Weights of a small image classifier: batches of 256.
Rows from block 11 of a small image classifier, named by matrix and row number. Rows with one number belong to one neuron. Each number is 128 + 24 x the weight over its row's rms, rounded and kept within 0 to 255. All counts start at 0.
After each neuron's rows are labels from the 100 images, of 14848, where the neuron reaches its highest value: "strongest on" is what is common among them. Only what is clearly more common there than usual is listed. The data: numbers of one to four digits printed on busy colour backdrops. In brackets: how many of the 100.
# fc1: MLP up (model.blocks.11.mlp.fc1.weight, 576x192), inputs 96-191
# fc2: MLP down (model.blocks.11.mlp.fc2.weight, 192x576, transposed), outputs 96-191

fc1.490 [131 155 129 113 112  99 117 107 140 122 100 118 149 103 104 180 101 131 130 113 147 150 153 103 125 163 123 104 157 111  67 104 127 134 146 135 175 110 125  98 132 152 156 125 166 102 175 117 163 117 159  87 134 127 127 103 160 128 123 162 119 107 131  96 191 131  99 101 171 159 160 124 123  93  95 107 128 148 145 110 108 132 144 152 127 123 130 135 162 111 136 147 134 150 108 161]
fc2.490 [ 96 125  80 122  98 169 134 132 135 107 147 104  97 163 154 169 166 137 145 158 156 165  98 122 126 123 130 168 104 141 144 126 145 101 124 117  71 175 155 156 100  96 121  74  94  93 111 108 153 138 124 118 133 137 100 149  98 153 100 124 133 106  95 104 130 146 133 104 124 132 117 206  95 153 137 112 120 163 136 132 109 126  90 139 155 167 143 121 136 177 154 100 130 141 146 112]
strongest on: length: one (52); brown ink (28)

fc1.272 [142 125 117 102  87 119  76 145 146 163 114 100 108 108  85 159 119 125 120 148 119 103 126 123 124 153 162 158 164 106 152 104 198  99  96 138 152 126 113 164 118  90  83 119 144 189 134 162 143  96 157 121  99 128 162 124 156 167 115  99  97 102  94 116 121 105 143 108 131 145 100 112 122 141 129 124 143 153 103 142  98 139 112 122 110 131 150 151 154 134 129 132 126 139 143 120]
fc2.272 [135 147 142 142 126 158 137 128 129 119 107 148  95  97 141  80 107 105 119 182  89 113 123 129 125 130 109  89 111 162 155 120  78 172 176 160 118 102  98 139 105 140 123  97  94 119 131 114 192 112 148 148 121 163 147 139 152  95 138 118 119 126 116 118 146 121  93 147 139 129 161 114 104  90 130 156 148 159 135 145 102  87 139 109 107  71  96 103 118 154  90 116 100  98 130 107]
strongest on: length: one (80); the digit 5 (50); last digit: 5 (50); first digit: 6 (46)

fc1.126 [136 166 152 137  98 134 115 113 142 138 165  79  96 134 130 130 138 131  80 150 121 113 146 135 126 154 170 114 159 127 106 148 108 104 111 148 168 145 159 129 139 154  92  71 150 111 132  94  94 158 125 139  79 103  89 113 135  98 151 128 125 120 119 121 110  68  86 126 129 115 124 107 111 150 145 147 150 125 155 111 126 136 112  86 150 136  80 115 119  99 127 133 130 137 149 129]
fc2.126 [ 95 133 131 118 121 138 118 141 133  59 101 108 131 109  98 145 108 103 135  79 102 154 129 126 137 140 124  76 132 114 118 119 113  93 119  91 124 114  81  93 125 141  94 145 100 131 117 191 131 132 136 166 159 165 134 116 108 148 134 148  68  95 146  79 135 164 146 114 144 130 118 169 161 137 100 134 135 109 152  74 120 123 136 137 113 141 160 114 113 124 108 136 140 144 156 129]
strongest on: green ink (60)

fc1.447 [123 133 100 127 141 111 165 118  94 152 126 176  98 109  93 117 113 112 148 181 133 102  98 112 186 100 143 118 148 156 148 104 114  73 119  99 129 107 156 130 123 141 141  99  84 117 148 111 139 173 116 103 128 145 134 155 144 123  77 125 156  97 166 139 197 122  94 150 114 119 139 111  95 172 153 153 140 142 102 114 116 162 161 121 132 178 144 141 132 137 133 137 111 140 130 119]
fc2.447 [119 147  99 105 131 132 102 153 144 116 116 102 129 146 146 135 127 146 184  84  93 115 184 119 111 163 142 119 126  97 169 142 124 117 170 144 181 144 119 107 176 111 138 154 123 132 143 146 112 136 138 150  87 151 161 127  90 155 137 116 149 127  81 145 149 120 158  86 106 101 118 138 124 107  94 142 127 182  99 107 121 103 113 126 163 125 145 157 166 136 108 149 116 103 176 137]
strongest on: length: three (51); the digit 6 (49); grey ink (45); last digit: 9 (31)

fc1.180 [171 141 105 133 164 134 141 106  87 136 133 158  67 120 138 102 132 114  97  89 114 152 138 123  94 159 142 114 100 156 112 117 120  98 125 126 154 120 109 155 102 135 144 142 114 142 103  99 145 117 123 119 109 177 118 162 129 144 129 141 168 107 137  94 131 124 126 110 127 116 112 125 107 106  82  82 133 116 109 131 130 141 112 121 158  90  90 132 182  91 119  96 144 109 126 132]
fc2.180 [108 113 134 126 111  91 150 112  82 151 106 151 148 120 144 147 130 130 115 101 106 134 142 100  79  85 118 148 128 161 137 146 120 112 193  99 133  90 159 157 140 124 110 148 156 123 133 118 147 134 115 113 147 128 129 121 112 140 154  82 141 114 148 181 105 146 157 177  97 129 110 135 178 110 165 137 122 171 156 143 122 101 105 125 118 111 163 158 121 149 109 201 170 107 130 139]
strongest on: length: three (54); last digit: 1 (34); blue ink (27); last digit: 7 (27)

fc1.111 [153 130 121 135 111 114 129 150 150 107 123 122 137  94 130 131 121 105 110 140 101 146 165 125 122  66 105 159 154  97 171 113 146 114 108 158 114 124  96 130 142 138 143 126 153 150 115 126 161 159 149 144 145  94 108  88 120 118 128 129 131 145 118 167 179 118 152 125 163 126  93  85 169 151 134  90 118 131 190 118 123 104 107 105 105 112  97 200 186 128 164 131 126 116 118 120]
fc2.111 [164 153 126 159 118 128 131 156 121 118 168 136 102 129 141 136 156 190 149 104 124 127 147 137 110 133 115 102  91 126 112 126 132 155  85 107 131 107 126 120 148 107 127 105  81 146  94 123 115 128 131 120  92 124 103 171 107  75 113 149 131  82 127 131 108 146 145 193 102 131 143 130 153 106 120 103 134 133 117 143  83 153  96 136 119 133 142  95  99 108  65 115 120 156 135 118]
strongest on: length: three (60); the digit 8 (52); first digit: 8 (38); green ink (29)

fc1.419 [102  97 137 146 111  99 180  96 145 123 103 110 143 174 147  95 104 124 115 151 102 152  94 135 126  83 182 149 150 146 148  96 125 141 110 141 129 119 114 145 157 127 123 108 109  59 103 145  98 137 152 106 135 124 111 123 112 164  91 136 131 114 121 138 157 145 126 158 166 134 142 137 147 124 119 163 136 103 107 145 107 137 120 114 104 129 127  72 148 123 162 123 149  89 149 111]
fc2.419 [ 82 104 121 144  99 106 160  94 110 116 143 129 129 120 129 127 112 123 146 126 111 114 144 161 132 109 104 112  93 133 143 107 174 131 142 127 103  94 100 166 183 146 125  91 120 135 163 178 125 103 125 121  99  64 132 147 121  89 100 154 126 119 153  76 141 156 159 122 111 122 147 111 132  89 114 125 141 144 154 141 134  85 109 120 141 157 141 116 130  79  80 125 119 128  84 104]
strongest on: green ink (29)

fc1.164 [ 94 134 142 116 150 114  94 142 131 129 137 176 142 160 135 107 154 131 110 158 156 182 106 156 106 113  81  93 147 158 148 110 106 140 159  94 109 129 113 116 145 142 114 146 106 136 126  94 141 165 106 138 129 177 188  68  88 133 109 100  93 131 127 119 113 134  96  97 110 133 136 157 154 141 132 116 126 120 135 126 125 119  94 197 117 151 112 133 111 111 153 114 119 134 175 123]
fc2.164 [135 131  96 133  81 140 170 114 135 117 109 159 107 103 150 136 100 121 112 126 144 120 161  78 125 134 146 151 127 127 139 113 117 121 137 152 177 142 138 175 119 136 137 156 154  94 107 133 143 129 163 115 135 102 117 125 151 139 168 104 118 156  78  92 141 102 140 187 171 134 102 133 114 117 123 124 126 128 116 123 142 124 141  99 161 144 109 109  97 155 107 104 116 156 100 119]
strongest on: length: three (51); grey ink (32); first digit: 5 (32)

fc1.306 [ 95  97 138 143 128  97 145 139 142 156  95 137 131 129 142 155  75 169 120  87 142 130 106 156 148 131 126 191 150  95  85 142  83 111 139 138 185 121 128 122 132 135  96  93 124 155 143 166 146 115 134 137 117 114 137 121 127 103 138 225 152 122 130 138 114 150 112 149 148 119 139 127 103 109  90 132 122 105 128  95 140 139 128 148 140 142 158 164 130 149 127 147  98 119 112 155]
fc2.306 [146 126 113 125 111 149 120  79 120 126 118 102 122 111 104 144 140  89 108 123 132 126 118 122  65 118 119  80 119 141 147 157 109 145  86 166 137  85 118 141 116 114 131 153 114 123 141 146 177 133 156 137 101 161 139 151 139 172 107 125 114 133 105 148 120 133 182 142 118  49  98 122 142 151  94  53 143 132 139 137 120 148 144 115 115 103 138 122 126 141 127  80 134 142 179 121]
strongest on: green ink (100); first digit: 2 (29)

fc1.225 [127  82 134 130  91 120 166 127 113 129 120  98 126  93 121 151 124 144 108  87 143 143 109 106 137 114 143 153 112 135 143 155  98 117  91 152 142 120 112 119 133 142 102 107 111 125 123 165 138 116 151 110 140 149 168 131 152 140 118 115 130 113 128 152  64 142 189 146 111  72 118 118 108 137 107  91 153 129 181 144 161 178  92 106 147 101 137 137 122 139 102 101 137 130 168 103]
fc2.225 [145 151 124 122 131 134 122 141 120 102 149 172 125 151 140 148 119 110 124 155 128 134 125 127 123  96 102  82 118 130 126  88 162 117 155 103 120 148 139 115 144 145 170 143 146  78 151 117 131 129 146 117 136 114 119 151 109 111 130  88 114 143 134 109 204 104  98 103 148 200 125 134 161 130 199 126 134 153 101 127 119  75 160 122 132 135 104 139 142 129 111 160 112  83 104 148]
strongest on: green ink (100)

fc1.92 [ 94 119 134 125 170 128 156 110 114 108 126 117 150 133 169 144 167  92 124 126 150 125 119 120 144 101 188 102 138 162  61 133 136 191 119 113 156 157  87 130 133 139 133 148 118  84 111  83 169 139 104 119 111 147 161 138 142 161 118 103 128  97 146  97 127 105 104 128 139 122 139 151 184 147 153 126 130 139 148  98 137 140 110 144 150 155 124 143 127 112  92 121 129  99 171 118]
fc2.92 [115 125 118 140 140 123 116 132 141 150  83 125 124  88 154 112 116 153 124 124 113 109 121 185 124 165  90 126 124 122 182 112  96 133 151 147 118 111 135 151  76  96 130 119 171 135 156 122 108 114 164 101 129  84 123 122  94 127 108 114 165 161 131 142 115 155  92 138 123 116  87 102 151 133 165 142 124 141 146 177 142 119 118 157 128 147 146 114 115 138 162 108 118 168 137 117]
strongest on: length: three (99); the digit 7 (49); last digit: 7 (30)

fc1.77 [111  85 137 139  89 128 149  95 118 127  93 102 126 114 118 138 146 141 124 100 141 147 120  98 134 103 123 158 138  92 152 168  76 122  93 159 130 117 111 114 106 117 101 146 123 120 125 138 150 115 145 127 127 140 176 134 133 134 115 107 122 123  97 148  87 160 193 170 117  81 124 125  96  97 109  78 163 137 156 137 126 175 122 124 161 107 142 137 129 138 125 116 116 135 183  96]
fc2.77 [162 157 136 123 141 133 122 151 124 111 151 178 133 128 136 119 141 103 145 147 137 137 133 111 134  93 102  77 108 137 119 112 172 104 142 116 107 121 149 133 141 143 156 148 128  86 125  95 141 124 125 127 152 122 120 138 124 136 131  89 127 135 140 105 193  93  98  78 134 199 148 111 137 131 180 128 123 138  94 138 121  63 169 142 140 157  79 126 133 112 106 158 103 117  88 129]
strongest on: green ink (100); length: one (50)

fc1.399 [125  92 154 106 172 137 168 163 116 133 113 126 143 138 130  86 141 154 126 131 161 157  96 168 111 151 106 129 129 136 137 122 133 121 133 106 130 137 113 137 133 105 125 175 140 158 137 130 117 114 116 158 134 125 130 132 109 142 100 125 113 118 143 157 109 119 111 178 130 134 133 121 125 120 139 168  89 146 115 146 140 102 142 136 131 147  84 134 146 113 143 159 181  94  64 121]
fc2.399 [134 157 128 143 149 146 101 143 160  90 133 116 112 168 157 128 168 125 149 135  97 164 163 138 126 102 140  96 128 123  92 131  77 150 100  92 145 158 160 112 137 159 192 125 128 163 100 112 171 125 125 121 105 107 122 100 136  85 153 150 132 119 108 110 105 123 133 104  95 154 112 127 118 150 172 122 142 131 117 174 114 108 117 119 128 131 141 139 113 151 129  96 113 112 159 176]
strongest on: length: one (59); red ink (47); purple ink (29)

fc1.253 [111 112  60 108 109 149 156 142 171  73 136 153 108  98 123  80  88 118  62 137 126 101 106 154 105 130 114 153 155  74 106 170 149 147 105 123 150 139 135  99 124 121 139 110 151 115 133 114 117 127 141 150  86 120 183 175 148 116 142 103 109 153 130 110 104 157  83 157 115 152 164 110 109 128 152 104 112 167 186 157 142 142 107 122 170 118 124 104  95 134 164 106 114 120 151 156]
fc2.253 [ 90 135 157 107 132 128 132 134 114 123  91 133 126 128  86 170 129 151 138  88 189 127 137 121 173 150 139 158 136 169 141 132 117 127 140 198 124 139 123 131 144 156 118 121 138 108  88 135 114 146 116 106 150  81 142  90  82 187 132 111 139 132 121 137 113 163 135 141 153  99 123 137 143 119  86 170 105 128  76  92 128 100 117 184 148 107 120 132 196 109 118 145 176 119  84  75]
strongest on: green ink (77)

fc1.262 [107  94 131 151  78 139 173 154 159 178 106 144 100 139 136 135 188 142 166 137 120 112 144 112 134 128 139 136 172 149 138 116  95 135 120 129  92 139  98 127 102 124  95 109  94 110 180 139 106 130 159 125 135  88 168 144 120 133 146 140 141 143 143 169 103 138  95 150 104  99 122  84 129  91 124 173 111 109 124 133 149 120  90 136 121  94 140 125 116 148 151 154 120 151 124 129]
fc2.262 [115 153 109 120 141 127 132 117 109 163 174 114 177 105 135  81 103 109 142 148 134 127 104 132 129 145 115  87 134 109 162 157 124 102 122  98 148 112 123 147 150 150 147 120 146 100  60 132 136 129 110 162  58 166 123 116 122 107 113 125  84 122 108 132 124 133 143 112 129 161  84 132 121 157 135  63 114 120 100 124 126 129 132 104 136 153 180 105 143 126 103 128 140 127 171 109]
strongest on: length: one (92); last digit: 9 (40); first digit: 9 (39); blue ink (32)